Rows from block 4, named by matrix and row number. Rows with one number belong to one attention dimension. Each number is 128 + 32 x the weight over its row's rms, rounded and kept within 0 to 255. All counts start at 0. Numbers have three digits each. After the name is the row's rms in percent of the matrix's.
# v: attention value (model.blocks.4.attn.v.weight, 192x192), inputs 48-95
# proj: attention output (model.blocks.4.attn.proj.weight, 192x192, transposed), outputs 48-95
v.3 110:068148150052134095124067096093193119148133140057169094152134133171162181147110108120124047180121115137174073134112166129148090163124148149105150
proj.3 107:186094174198120150121101120115137149160162095027097099139110111113116111102141177137170102162151189130099158116116152126120124136131134109150137
v.4 112:129153094116144116078153117138107078115192134151068135118136189162124129133120144094078122120128128071114130106122104105152131151160198078160101
proj.4 115:129090102180144107141104099105113157156131099184171152109160079098112078152199163174034103127131107115150161137169117115122111120156163146101118
v.5 113:138149115154125136108144110130120104133109164167171141089078169194208052158127144121121183077086125147174182152179090090161151107113143019096103
proj.5 118:073148066151133146134113141135137095190078139164087145119125099152122159112194125139114144111098121119093117134057114123182092145152187169130138
v.6 100:087137148128122123151167088135135109124117111155158111155124133148052152119101125095155054169041178149157123115098174119163115109137167128100132
proj.6 102:143088158171133113166126141127130074134112136134085100126140140152147138114122074185094160177116107122090128160138139120154136139051093101147128
v.7 103:128135133127129156124112112111194035124115153135195108137182156183178106089124154121120106121155110109155115174163158105101112152103115153119118
proj.7 104:164138112151126132052170137118170180094126121130037114169107060124126105128153160133183078152127156123071158125122162108129122105112122081124126
v.8 104:110086075046101112125130137195099136168146107112079112123138072128070159163113126102110124119161148132129144115101090098120140182101149095104110
proj.8 098:119079073166143113159067130176112097123128104105188133127120209109082134050136081099091143083178094158104183098129092121113117100121159131137125
v.9 108:157159176123141084085152143086162188155076210191063174119076125062098077068161163105118130083175153093114169091169101078118141127153122117161088
proj.9 110:031152121089130144120136121115114088078167116143185153131133143100115125188144067163193110129172116129175108127138112121143144162123122101116126
v.10 123:088140102112132149113131078130128144135106165094149152088185141210179102115118154110061177126086168104149151107125080087137157142144080076154138
proj.10 111:117146105173123111100136118147116107159179096139102166171142111174087116121154181171088110060150106104124110126065101110128134150145118186128126
v.11 111:128155116064145100115127093124121166123106123123054161081169138142074111183103065123099138119152115118143122164039087140139141119148158122067111
proj.11 106:074089149158132134166107106128091078133137120149214130141160122121102172081098131158167165104118134127138067147158110138143132145161123145136133
v.12 114:147174067079165132118109118185097173080135191149171113163063106178141071152149153098158125123117120146173132155108120112119150141131073087152098
proj.12 108:146167046134127133162097149162155084123163119090061122084174140191174099125110082146169170127152076133101159150168109120137109145086185193125138
v.13 098:157127136180134154172125144163103097121147141098159153148103122070145099109091168157070087114084160117152135099126092168126136106135095083158135
proj.13 096:131120115185131117210159125152133149119122124157108133133157147090030142130142181087117168138110104135137155128216074126124144149147117149106143
v.14 118:160170084154101162085138104053152144140104121153062165125108185079136140162158090118151111105128166129102176125108109104149155127102161153143112
proj.14 112:023151075121120127122150140091125154146106140180195136116106126157152098120122102108085148148143126147154036173111116118102131120116067126111128
v.15 120:151203108106110174127113115195087096158158142148142102143099119138060174132080121146119116131102121131124081089132220155133057177143092100108183
proj.15 119:103176077110129112109159128208079195133139130111074118117087157154170141155095154104125144124098108135134162133175171136097129114147083184133122
v.16 097:154142138162110099130133135076075123181169109110101130098134144163086088125126143128149193167145122132113131153183165146078090169145100175128146
proj.16 104:134124174055133126109116112143101190114127168099144149152093016111157077149123130116131116152117129091232148136125157127112132136168123082110103
v.17 099:135114185196117110146103119026117141129136114085128047085080180126123100147131115075128208156116144112149154110117092100174099119133156165159112
proj.17 105:138148143095126130134136137035140131144119133149147110132098080127094107097178127198049171127166093133073143122109085141141176118255148095137127
v.18 109:133175136193081156109118101145105147183104138164162099121126126126184144098100120115112175119132096158183120071057084107138131084136124124132119
proj.18 104:140222146155121127120162140086115102162190126178098106124124155160123161153145146125115137081123077146092045120149109115116123151093111139123128
v.19 106:135120173153063145063150168106149072129162123133183222164118165166094124166105134131153123139149125130115135122107155155144144137114142080092143
proj.19 108:165043174143125152124113146099127120090105136164057159131136099173181166152118154121082107106145151132150160105138150117179106104137110158140135
v.20 099:112136100144123144116144116072168148112127102097183127107108088143141158138122160087059135065126168130159126095139084132110123132123116204097134
proj.20 102:120143094098108121086137125117153141123163090079056149116107132178094143084187078130089151140064106119131147147131106120079132138098143084135143
v.21 112:094188139151102157075132103103104125064148177155114116140077146132037140116154115111126142155095111116143104141124144154117069135128173187110148
proj.21 110:086171152059122132117102089112129149131148092164124133135141089115255062190118161152124074193117112146113149138171119134113123139162131142113116
v.22 108:103148138142107126156095171109091112210106150124125183124146087072136120131121119180126200126097163079123155087145112131183138127123178119115148
proj.22 110:095140156140124136076125136173107165097112129185104168171188181160097163077157135110090149096108118142140108109120120135144094115118131122119129
v.23 107:130132136201143105117100107117125161136134187079139123128130175100124142148139135108067070098144119120110189136109114104142185146086101188096178
proj.23 113:071170111091119106100113130108116062080122127117102097144151146165117107092085119081096138208173112125095112120120115102114116126085144058153136
v.24 110:097136129143114117174154120094130122203177156132116101106146077122219070131196130102152104130144116138144109139158145071115202102140096124171120
proj.24 115:157159126162128165184135126121121085084160134112165136149152203109034122093089117136167137147179096146146134095088127129158162139107165052113132
v.25 109:171184090101150094092181160077082110156138121154079186102128083107125121140141107161107168113120178144112086143128131180119136093137159119121105
proj.25 110:108119151105119159135089124143075146134143220138176153141088152176129201120142091147132146171095131140185083113140154122109128108118172171127123
v.26 112:104095130105156088136100144133149111140137140121088063141129181124128131154090047134164092066160146077126114129092180107147131132131088146127121
proj.26 111:058116073193125118142147161125136113127130090033156104128096097126103179101105177129171146155154149132121118133155150133157144137197168116146132
v.27 106:120105096115069071200122158148123093192082104164218079140144079162139150114185176140173094164143141110161133095134139088109083134093145067160092
proj.27 105:193185083190123098157126169109117126104101091183033114123118169118120132117096134124169122129137131116066112155092157131139147125059129123126115
v.28 106:107112103152097130205161132122136021152196110161168144167089114127116155184123117160138060171152139099149111135101183114133118126129175138135111
proj.28 104:205064094170137113145106143096140168044113173195072123107112194124093118092100175094148065148113143139064162148149168119142115112128160103115129
v.29 104:093134085146155062134165136117119124146149138096184143182094110169150134147133097082141154132109174108159143119129096141104066161132124044090143
proj.29 107:172155089134120148131125109131127121175157158112040135142129092091128116127133208133158090136100148121129067124176137142155110126098217164141147
v.30 098:164147151108144146094159129076136078128170118054198121152100126191207208128087098152135138110122096131167128106111132132169110075143105131060116
proj.30 099:168150163187127095063139121121127213143099175065031119121116121184087122141161173071124144115106123131092105140114144117089121129171159140173127
v.31 104:132081123164168134173094114119135138150170082117088169108085139091139141148167142137129103161068132152102112130088150152160177111156147150171126
proj.31 106:155144140156136111182166122046120079159115124156213128112170188089110151100132153138107149126094132148173137135170128140145132131127107111098130
v.32 117:111148160149151119186117122072174166112127112105127116137117185139111147133124159120103064167113137128156165087129061135121141152124153142127079
proj.32 118:153150129126137140144134143044158108164133166110119157137134104149151169147181092155114179078131162125119128138070096119175129140090122089144122
v.33 114:153093106179062085107139165164078149079102147161132096140094085126110158076110138132095186095120148156114092067150112103124068149112195183059136
proj.33 123:066144118086118141144112156156140116098096036134119108139159185094174136168170121124115147124093131113133153128129126145146135132131125051148129
v.34 110:148139113125152165115182152184176136027089119135111188145096134151052122058145089117169191130092141143149088106117171171125088131101138157073183
proj.34 110:096144184106123112095145130194154111135132101121161161152165079116226152186140143202142132177070127129140105186204144140142089134096101124141120
v.35 100:116131163144121103198138122147166105123147086165082190127104093069176151176147166170133083109111154117120139106179057144150114150085165135150144
proj.35 098:101099132178128069152127124168137180166152118173185121151091206068051132085167091131085144115157118123110111138099098130106127080130085160116132
v.36 101:113147130126138165149134114216113076141102093113095160118114122150101131154116155093107145151074090114142124155119169117130104125094150187116168
proj.36 105:150129162132131113131130130162115167105160048127177122161075106113132123090134073131122126111095172131115143164133133124142114116125078103133140
v.37 118:192141100092132110127116183164133168174114080161136167107119136121153135098105155143166182144123150166135144119147116120125121164070122152125149
proj.37 102:125204136154125118158130158151147161128135090210122116128104086152110185125179064168138162107120126121111154113118091128134137085074111104119127
v.38 110:163116159126127164129139123130158093073068175169110152157052175139134101157184121148124162075135123131152164138106164088117125106127125164079151
proj.38 095:072075135143128125113115110179151119138084160124167140166115059149120161094104133127160141249136139144141081133188152144169105173172193101135127
v.39 112:133134098086126146124165105160086088172080117182131156102156068117164135178154170130080131063123117157134109140110122096153168117134132174092160
proj.39 114:167130139124114135151109105176115176148076082182123102131177165140053123015100051096139176155122146132117113052169112116080130147183103087168108
v.40 105:133094135078149131164151142095117117142146124078136103073121140230062123170129096104147176114139160107142137142148162085107107088151096116119121
proj.40 103:124088108150123132138085119117093103092123142052086086126136091184123120060118122162105145117119117115135175153095147128115127169142137111117143
v.41 111:136175115155085112122083121071088136099152097116110120116095183052096184144139122177145108115113151201148192125103080133094150083150115143143060
proj.41 121:153091126105118111153168152058123082014115151168159151095107133134125141158116131041108181085131089112114142129174121154093111145129115135135136
v.42 111:081153136167192102112092211055108154113154127132087132155116151164153138184135123111163123129074154108135122161077122180125156148119105110159139
proj.42 120:161126132101135122162117140079163111193157169148146128107169124146132144118159115133161155127143093148114135144168111132153119119147169152110112
v.43 108:120109103072142167164048124133151137126155127073088053127084158166083124122058110132147153166151102129156162117118143086096131067142133173126131
proj.43 110:095119097143117125127121135100096112106170117037176114142062089128142095103128118109114163072151147147146134156127145115136124152137157066127120
v.44 110:130108139122110128128133111188185170073152134115179143099144095186127108137115095113099145139109178105161108096130063151164131153110142142145113
proj.44 108:113142191145152123131120116164139076161116139135077109138144181174127128166127204144141136081127108128086156130079114117143151139095092185135144
v.45 101:109127079069109146119134119189084080077083156085083139174133081113087091137090153164142134157095138133119110150129119144121111095086180148112126
proj.45 104:115127139157139125137125126178105211106056141133196152148141139086178110125107099121109128104095159135141169124145130134119140129130153101119144
v.46 103:095121105094161136152111122069098174126124120059083043144188103127116145180136117116121084155150191197111078150134110140098137145138065131163117
proj.46 100:157136112131118158204121131111096083110162197021183107142180122082121143091078122166149153177161112156185182121155133145101112162181112125128144
v.47 108:160138157141101099137180054115117150136131162135189101087142027127177144136171117181105069138142137128159102133145115163135128153101159151169139
proj.47 105:125161175123136101157098092148121068154096193102056138116140252150124078122099168131187085158091078133064156156075153125066141128118080145143126
v.48 104:157127106112121125146118155169073148209112130114189118110129129148060120184170127144119135180116124079104110180115113174096177084138056154132179
proj.48 105:186146091109123187172101113126095100074154141122098113166174096133161106049139122127129114065123153124141177126102119140121115152141086110136131
v.49 108:122149089131134144152131089176108128139137167138145076178165082106094123170122065171082123171115111089099136131114211108145111135132180124108113
proj.49 110:092131128155127098149137109157120198127079148141089076134163191143123089075081170193133183174113099130119190124133150152146122132155134113143121
v.50 103:149140161166111123130172118089054158192165145087187134115113093115177163150139131094125108126128137123165173164102087128155199141105131100132138
proj.50 103:171131153115120162162097114089119072078184188138071141172128185155107071082136122131081120131216095140118117116124140136122131108103090145152128
v.51 104:106130113109147132120120088111119129095102154104060130099135124064183124124162128107114136173080094158101132091136142089158132165163132127152139
proj.51 105:064152160184125083132179127124121129109133042078224144137128176069079085148123134140164103106159116122178129144140121117126130117191087115113144
v.52 116:164163082121202117075184126105086193182137105101136098070105151150109113102071123097124136176127194152127107101095102134184154096151080157155147
proj.52 112:088182055118141140165184116068097115089139103075105121126094093182092128146126151163132188031141074160162188136196132133109150133148092121124137
v.53 118:140054075061074136166151165170084133112093175198142115126107117178087156063022163128141201128094129176181092124134168086114084129132166147154108
proj.53 116:087094114182130146123077151155091152089143137134065141151138159162141175153167084156137160132105122141143194137142132130141105121130109095127137
v.54 108:122109118174082139096149180139133126107138051159162102151100114085138171111136143108139189058141097080058141118183090159117100150129115094133115
proj.54 099:153143116085126158093162150107131170131153108202069107120105188102128174159158118070058212073086142115171094115070108135125117086169111120133119
v.55 098:144093142168133130136185107129103091138149174076088177191126059051141143116026136114058131069116148111110124109085129133141118116086175052095128
proj.55 101:061118187173135147179086118208127167168118175057188112155130211094106146125137142126051132150178117112166098125136090124148130141116096124159135
v.56 105:163143150071126111149088162117106129097189134148139165153127142147097143182073139132104154172110094075118187128087147141128092115119164112173128
proj.56 113:102087140147113105088097144112123163082115119165130131138138133128172152097165123128130126151152081126123147168144132124098144140058203145110137
v.57 121:118129135208078123055163166112129131081107153128185173159141168187080145145136089167100090094107112148093143104088085129120165130130085225152134
proj.57 124:090148105100144142100179151112129086079091086152052131137177089168191101070094140073114141171089090126156123133171109112074129123105152068129138
v.58 115:124140147110161151104102113086162144115075132102130107145106139127121131129133145159135114215148112167177135164094107098100152119117124074071145
proj.58 113:105179104133132091163115138129120051209018171123143119131092137123156093138118129114158141183124150142125099144120149123172113126080144084163135
v.59 108:137114119190096095107169154099139171079158150067175055107156094141194129135148116127176208099126127130120128133207116108120086073131109104123134
proj.59 099:150131137096127118156101152104112084197139164091072137155160148142133155156069168126129127110110100116128124161051103119165116152130158122133129
v.60 102:139115108140156168130113135093075108162082101151153131107126169159166080120216125034128198130117176098114169143100093083164128057134170029169132
proj.60 101:105097017116142102167117136100141124181066146196111124129092083126041106102177109160076157123162101119088140133084109116159128141174106171112137
v.61 112:134110074122130150079132187123154127112087136152156158146204127153116145071120138155110084106161134157095100113144088131120145146107142074107126
proj.61 114:118146115096124149120174141128146169156105136169089132092176157167171181169131107144174135108170132123121087098117137122140124115072059142149134
v.62 104:146166140166107128145101118131162129148171172162183126149099135104103174158090124091172162108106133112160154118168110114135120075111134168120135
proj.62 106:123140141043119147115134129150126160105184128193055161167093105154112097153119166084171138114158134122104113105097122115164133163091132121141135
v.63 113:101116119117104104123111153117155151137152088119154127091162170161129147173110089059112162091175118134128152115115125083104133130112124138124103
proj.63 100:130058133177124088141100156137135101077181035146043125119155076157053084058110127154076139117193111126126144141135128121086127102094116106124132
v.64 100:123149109153112083136156111169154149193131113102168060154153122174113088116148102127080105083133095127081111097161117162137165132100122191210150
proj.64 111:120135110146126135151119128104137099102142119051081131141122141125153115094098125145070141115093145116128116127055133124110104121123115123124123
v.65 095:130143142065142179070137140098105143104113118092139180165162164172088163129102127097178142116167170119127162119115094126118129187113111103089097
proj.65 090:122063100143099138035077127120095139115093106091153146122150073187116085086172098105032121144152121071219190119140071124081116087113193141162132
v.66 088:069102115118106094165123117105134140130093124095181084161186088205102162150083122090097153135105133046136119094167162139071101037114130103138089
proj.66 085:148171063114140092143115163115106141128123149096047129110080165175150125074058133102124175102095101119133148177080124122114115168089170102134144
v.67 100:079042118137156154145095132137125163077173129100181188105133141192132111151122190165118170111117139097153178095085083137134155141149165082136093
proj.67 102:121115102142124116094085116092138131154065131144045120148140211190123141128141127071108185125104097146102173151115118136132167127080199118145119
v.68 098:085149104184164137132130101096096140134163156062109095174109164087123133169181100158084114162114135154109144109118101125181193082116104114124121
proj.68 091:111140114157120136187158111116099074150124194067153115131167190093123128133040166092063126161160117147141103129134129140143135156118136132130124
v.69 098:151137127132146146189132131193134137091107125131112112150096114065083154093152125094202127187140154136177155149059161109138104119110136028070109
proj.69 107:107112110172113086201113109106100115181077142115146127104109188122119124167091145181109136185115117123099154166147123132166151143138120155129125
v.70 107:085132125117069156129142143192128139087190128208141169162145108136106117121101136139126087154108086133135146167172191091136179083136140091131127
proj.70 108:125128121181128100139104160198136140091100128172071150068171142148185123169066053104127118159083137124115110149120137113137105136069171162111129
v.71 099:086058105182132092141102122138180140200136129141126095105152181129081085125151132082143201144152124124133133106152145105191173136136166142143145
proj.71 103:127087146105138113126130108038124103130147130192120097132077062123095097142151176168095133073167165100131172073118111108174124120127172104102125
v.72 092:217140125080134153154139152136107141173058153138160181085127098101137108125072131182110141143122181119130133133149141166113072100098120154107097
proj.72 096:087135147128127158138122129154113207118129122081093151184075136139132129120183140103180085100154131119126172157169113115122121119100078132139131
v.73 108:108150168099121167094096118051134158210184105129130145112116157200108166150180104129153143157193099130094150126085146135141168141121098147126063
proj.73 090:123082172153141147055099108123106114114123167084075126133165079161141084104108149122098116101150099142143138099104160140097130097166203145138143
v.74 094:134183081069156126066219132167110156122112134171083107138133103170138109132095101158079149134144128091140146077145148176128097109127151140047093
proj.74 092:068109126127125141083152126218125141134142116116197098158104135146130153117132120164121221120165080147101125112203121112087145119097127119129130
v.75 098:129144140105143157098141151104110089171095116118183122135148205184106104142119110059165118143169121163159114102102148115132108127107154107063124
proj.75 096:182075084186123143092103141098129172116144110139080142146163082187160100143140129182094164114168151098091133140131128129163135110089079108148133
v.76 087:092117119123095100172102139068210116120118119127153099166154149170109136106116142075198083111128154153164095147124135105123114107145061095119142
proj.76 091:160122077143132135114143186091139112153179112069093131093114072138164128152123140125185095137142120131164064146140147118148136145142131133146138
v.77 096:155085090150145124160135129162113164099115103104099100123083122138118135097066102147147110153117143147117169132101130138071151167107110162165122
proj.77 093:120074065106118156164091166078105069124172104117151132147142104137163127108176105163096081133123069150167135166169149135113115096148135123119144
v.78 098:128132178147205117137085144107112138095150148096134130151140114046183096101130160137137137117139121084099140143138101167169155094130079142162136
proj.78 096:101170185095116098164144094126107106174121125092142117125122085099062156143112148109164103168144121108105139094175105134125128164177154129124133
v.79 088:135063203099085139150093122097145142158140143081120109143093138124119185127093153133169155141190133082131113076135141107150130102092055113205109
proj.79 094:101168094108143141136106107150125134139125159080176138149104080123096107123106106105083184173168128136121201121066105131106112155186166126112094
v.80 095:128193141135128110149149153096091098134178106082146083131126157147144203150172147159072090187165148112124079096133088149119160124147154113071122
proj.80 098:172147072149135146180102127151108102079093155098104121108111116070134073095150183133129083179163123150096164111116139141134138116116188074131142
v.81 089:136140128071126096084109151137112133115122161073152165104174087139122164102141199140106029146192108125117126168118087099133122188101176089103094
proj.81 089:198139182130138106113094129112121147117072174138152143123122131132198057138150106141097072163153156125129145144110109145093143105124071106151137
v.82 101:072122121157136086141184117119085136141064108109142073148154099189105113173165094105097181145150180184120119119117074122128112101113139081128202
proj.82 108:111134116080123155116118134130090000117170104129107118117187115087145105087041160160120156076133086100123086118143125143125161142183154108127131
v.83 094:175145122188138123150138209112124132165117134151129190137125091235082170166062161159135130061092111156131171126129117161126049149130143120079160
proj.83 095:095103120177130083130126124135135168115121179132126138088170189157141162091208148157110142123112105117185159128157091117093129131130065178130140
v.84 092:145102177126186134155116206171122165125112153140118098104091187106090163151124105140131128113147124127191168134093117152121177109104142083173107
proj.84 100:124132100141120129168086117113136057126122148147136095106134120157164152128143100132141127120181100113036106159159131152118158126181122132126106
v.85 104:149124133123205096128141119118108081102071198143183200129182120157150125100137152160078085154168091136169109158099133130151149148092208110078119
proj.85 107:127139206134132108138107102154126131169097195085072146143164104172179108141143110183160041193178137110090105113159140154125137131109109147165125
v.86 091:124105118120110169141105122146174074111172114110108164177122110115131179150173137118147150128091091111099157067158204082167140128136109058118133
proj.86 090:119152115117118147126134132115139140103118063150107127100133109080123129082087094088151101131100178132202064130060154148156115124085170161091153
v.87 099:092155087112084141106158148184071146150108087152074127113141101047140161151210092096203111165069121146090119147146129158108113154112129120140152
proj.87 089:177196137124123107131168143156126128153151073175214125078102218058194149136089122116146120092073123121108105151098128121091097099104087148139149
v.88 083:106153091169114164106201105147116071079086103115135178155165133148159131131069106108172181124083138110132119097137080151143103048091185122103099
proj.88 093:120101117097121123104149145130128171159094075238112152127144077131066121133185118152103188107104143116131154108162093125136156139078150154131148
v.89 089:100124181138172108174127142111150142173133111109144142095150178119140049134082163126127111151131084160131139160100187133157160169151085148143112
proj.89 098:153131105171153101178120109087128105099117132096087101140011121165137151131192157137149065148146163150042171149194160132135117122151154146100121
v.90 110:124107112171107091179129113146158137109135175143088103141109094110104117162194111166102090123072191138114113100160147150146116074126121152176192
proj.90 087:068137069052133133156126118152141135181113167022159117126097174092155158119091161124171092151095093131114130140124141128158138164125096122096126
v.91 099:116123154121144160128066069092075197127051139134165077092106161182168071125131118157068114117148107124129151149096065151106164156156098146157102
proj.91 106:113160127141132154156114145085133035116174186132098115160109125143151141137131142103128128106172102141095114130082137151105123108076105136138101
v.92 096:149131165130125158184056180109121122112127137108152139119098114130139095079196122106159187130139121163150113137192124141119134130140097142163135
proj.92 101:164114154064105115210111135152179170146114135173114129116086123163105136147132126130132134174098137104101122125115115156140117125156106152114127
v.93 090:212150110155208094096114103082077136110098132101162134126126121185169137123125154154101115173173151136102145125117123113104157143140090145102117
proj.93 096:158201119077117155125143137120128121106130139054075122128104124136166105126176139136145097135132130121067095133135137134100142097087096134158127
v.94 086:141113108177127102091141120126122097100114132156184116127133112097167130112138135126124131135064148175135141126118146117147084053106092098118119
proj.94 080:138183086106127175165191147139136139156081168146045111123141173098126160148120148122192172156086121136061114105144134127156113157062110131144151
v.95 102:116132109194163098125096098113088185159150156123111099143144118139104131190147107089172118137114129144085150149058151148131159107100126110151114
proj.95 099:137169126113121113147149106030110105151147172151103139115128093134138102117144183161142102100145083129182104154165165105127122127210177141137139
v.96 092:176080162108125134143131126104174118111102133124150187131167149221087158143076173105211160078129165102112119127119128151114093099176109095163152
proj.96 096:142098119127124063045138120093117150162091089184109105062131113160099162113164097098134162106109159133174111150108144107119118129096130150155143
v.97 094:129104163160151133064117089081149127044099133104100155149148160209096096156133138131104143152098198088124070140107115142104146132124155188090086
proj.97 095:094177194110149115055120108112156043192104157146154112138155041134200117156113109192124164129129123093153119159150102083140133137158169156116129
v.98 092:118146188115166067118109126070107134145137135128202092152173111177139164114064217102132124114158143058166130090123053127115112078115112087113142
proj.98 088:187131103122121132136084117119112156106140148132071130142128062155119087109176115113116176162177123117086162095120089124095100166150180148146141
v.99 088:087136170242118122103126165070142085111192093178107161105133143086172120096172164114096086118091117148106129154067076128146141127150149087174110
proj.99 087:088062058168133146117179150086166110155094146147137144119121118052093161149154173113127080133148133115173096101120137154180131139134193143115149
v.100 091:119169155114135146109144122133091129149096113140109105104125137068094099080057139134164126124093155117129173152093061175125126130156074068134123
proj.100 091:111096089131138124097152132141134163132122100156227161133129069122102158165147145149114172057120134126183166147138084139145114120112115142129140
v.101 111:139132144188083108124172098103191071098158126144112165192131126158093117147165108145125059135107100133104145131137185143167181135146194125185125
proj.101 099:112061150175125111123114129130146088201074120093099121099139127109202154115083124146095038182081137131166098168109183129167113143106134138095123
v.102 085:139175157142174134113170153112135110113114124066097097147140173188142096133114102159177167142152125124129152118152149129130091160135114121146170
proj.102 094:144094204149112103136153146117118119139153086071149164133139018124156172202046161152152161167142137108173061141144143135143145139158137140142151
v.103 095:167092134157125156135128138121130079101121155105103174140080105045158074096159123188159180094110152121092142112160119184102105121147122133201130
proj.103 092:014117174111123142120159115136135132124082131134131131120103164074104199145116171110095124126056080088187149148138121128104111127160102124096123
v.104 103:183142118049153171112133153182115141147091096112137155091145107168128156121138088168134096160139167179164110146086177115094136087164081131085103
proj.104 096:194181184165125133109160138095108090120137104089071105136171157162139157149080122135209139098125158146064119119183149118097087109128083167138139
v.105 100:125074181173107107110164149205083161155112142164112079150133122173126085135137123123179170120102151106072067148149153082119100109141159144119202
proj.105 107:113179073144124130103103143154115176124131207136139088143149087126181130126110162168103203120079137132195107125074133127127122110145108200130114
v.106 104:080169044148173135129121087134110162076069134112117118136099115182144106133169101107121145131057173124111083131100126115155099150133126092094183
proj.106 109:110122114123122158139134154127100100150153142130089112141209123143129133166087131174126235101088106140113069136115125134127135112171096116166145
v.107 087:176150142167102152113138104080112088087125176055117154150145171128139107168155112153118108166098098134085129143138128113145171067152167104155170
proj.107 088:128082140118122156135128102134111123133097179123139121135159087095113154095102125112068066162145162127179062125092124111153120131135154090133129
v.108 101:073164148178184107054118140126100122098138125043180120112153170122204116123097117079154089028147153078124106099110096119133066171123108161042124
proj.108 102:110172115122113135102156118126135135113152092059069139156093094134090124118141178098136125087148128110155115139170105128117145118119153111171146
v.109 093:176150152160134108170131124144099113146159101144091093080119148159101146170158093108115122198105144167104110148130125123154141166161178126126137
proj.109 095:118087054119136167170115138069151071089086136125156124131108096122128125120126125130131085100117095136129169132150122115183149113106176106100139
v.110 087:100100114118115104172098133148128115167128164165118131143096169097065196078127162109112153102115093118141084125123195087122142125073153123105105
proj.110 094:144167118112125097130097114099129228132091155174085134084152180154162098133107109111096134161122188133072158133145130127131120130156111081116105
v.111 098:237183148099086150108187201115092164143121160135111159119127125123141115083177097155134130191105143109166105166183177093114157142130131166097133
proj.111 091:148161127105135169122120121142129219107171148132139110144099117131148125165144101169160118210139094117126188098121133143136118116055203159140139
v.112 078:210115165153121146150132073138103115169090079162154162172075138162133221101131115144131111176143110112155139093135119137099126141125160134082144
proj.112 086:146161126108104112115119162130094062130138064176149136186147107128163114095165067132149114140132124128066119133145142116127102135022111142149134
v.113 107:111101111167150113213114119159147164126106161094197074143095093177165128187107162101101097109105097130190141159142139122103157140131073148109145
proj.113 102:207152057136135098180105118086166061161167145059036088113041189180106103088127096116139111136151121135055170149127128128125113144129194171116122
v.114 096:091151133060139128083186138150113183153134102106169138080145084248091115088116114141130143106163158123149121166127153099128136162124092104083116
proj.114 084:174120176134126134074090087205123115138116159125070135168184077194177096154146114119177142127129094145100093129089147126077128104095176167145141
v.115 100:136116094127159113166128166050179058112142151094196100112138153255115135188170139170123167134108128131149105154161151139120127133139145133099152
proj.115 094:125109141137123116174113133138123102120098141043009144147116061179123146129167168130141165159134153140115177146150152141165153156204161103139125
v.116 096:121040128105138154157131159228142130179088146158108169096110146151180026141125133149022160106109091127093138122107171144123133139105145108158127
proj.116 095:135124152166127184109103095167139141150143184116178145180130151140104135148143127124143168138113154103103169131142150122156149118158132100133130
v.117 104:078154181128092081143102090175154151149126146196131143111102170043097138119106158179129060172136050113122096086153176138156200124088167172170147
proj.117 107:096117151124130125157099100133146127146117132111162137144122103113178111164128072134106040149149145142101121107100143141141118128138146120099108
v.118 087:124083136137108139098136141166138131211038130171164170123143148129127169087156091142125127075156155084160123113149129128149174110110112126137124
proj.118 091:153180160114126134116143118147127124129142153159061129113165147171103137117049126131168180118149142117142072109167126132135125148107115116131112
v.119 105:110121094104091138137129094141118132106121110136080065131148102123114111084144123110113134105117055125112135139166105123097120152145086116120131
proj.119 103:213161100106143114136136129184137111143174141142208151142121152087146146184085098090082116086065187146163036123032106131122140120088123117118114
v.120 103:132154129146081172180107120107104146135123112117127075189153098103121114135167111093115133120134139120096152145147107106119097188129049133148116
proj.120 100:175096054122133153152136139159145144138185103148095135114134125062044088076079171102117129142130141120151154068112089139121108128158157128138135
v.121 090:064170174105066114085071115112163158119105154131108124075163126048077141115124113149128093116144141135093154126111138120122093085115144200133047
proj.121 101:098096191109128120110140117073129125042138201098159124136075127151156110149145140162155148143159127143181188152117146116133131135087099110120126
v.122 095:101160108156161107103143112062100121070126128086084110127139102048119141127110122138086127149119161139100137132119034170134125163100129115099129
proj.122 093:082140164113134158165090155145113078103129114089184143172145155068170117150123132132116134095116108119132141144160072123088121116237095130116140
v.123 089:071106162136124115119146202107112178093146122109087115111177095158117156065147133069147139167106183132073113120115080095136078182117156122128196
proj.123 091:030121091115115112166156146061100129131129135097157136190090121067155127132143164159168097144146112122198093139105106120149126117179093112149153
v.124 084:089172134171102105169052113160157103054144096156132152106082157061161163170067165168123060109101119132129111132107094145178107136141127137113154
proj.124 086:132122130137105123171141127118172112158114058123179103112121132076087134182181169101191113149106165138072123160127106155188094155114117175109147
v.125 099:118157125123110158139115150110160118150141129141139159104123142067098121076133159196075054103163128110137132154091156132044154118133060099138096
proj.125 106:116134147199140117079125125172140133104102148056104148128112158176156131168092152066148144176126158124151111168146163147120120151163071151112116
v.126 093:132045062159106153187149114127155116155118153151157129096099116107134104103115137102183157138134081127149071108139105135134151157130172137174188
proj.126 089:104088152189133145232077114127113117146138134167088103130116177133047105092078100136115090099136108122145106123054103091128135104125103116118116
v.127 097:145136133089136098101158157139164126129146144089197121158144137210108183174122153119134062109146113163186100185125033136096171045096106106107118
proj.127 094:192071096126125128134092120105129068133126157159019095103119085193158105078146081110112142157126118118084177151140093124089092143125186151138140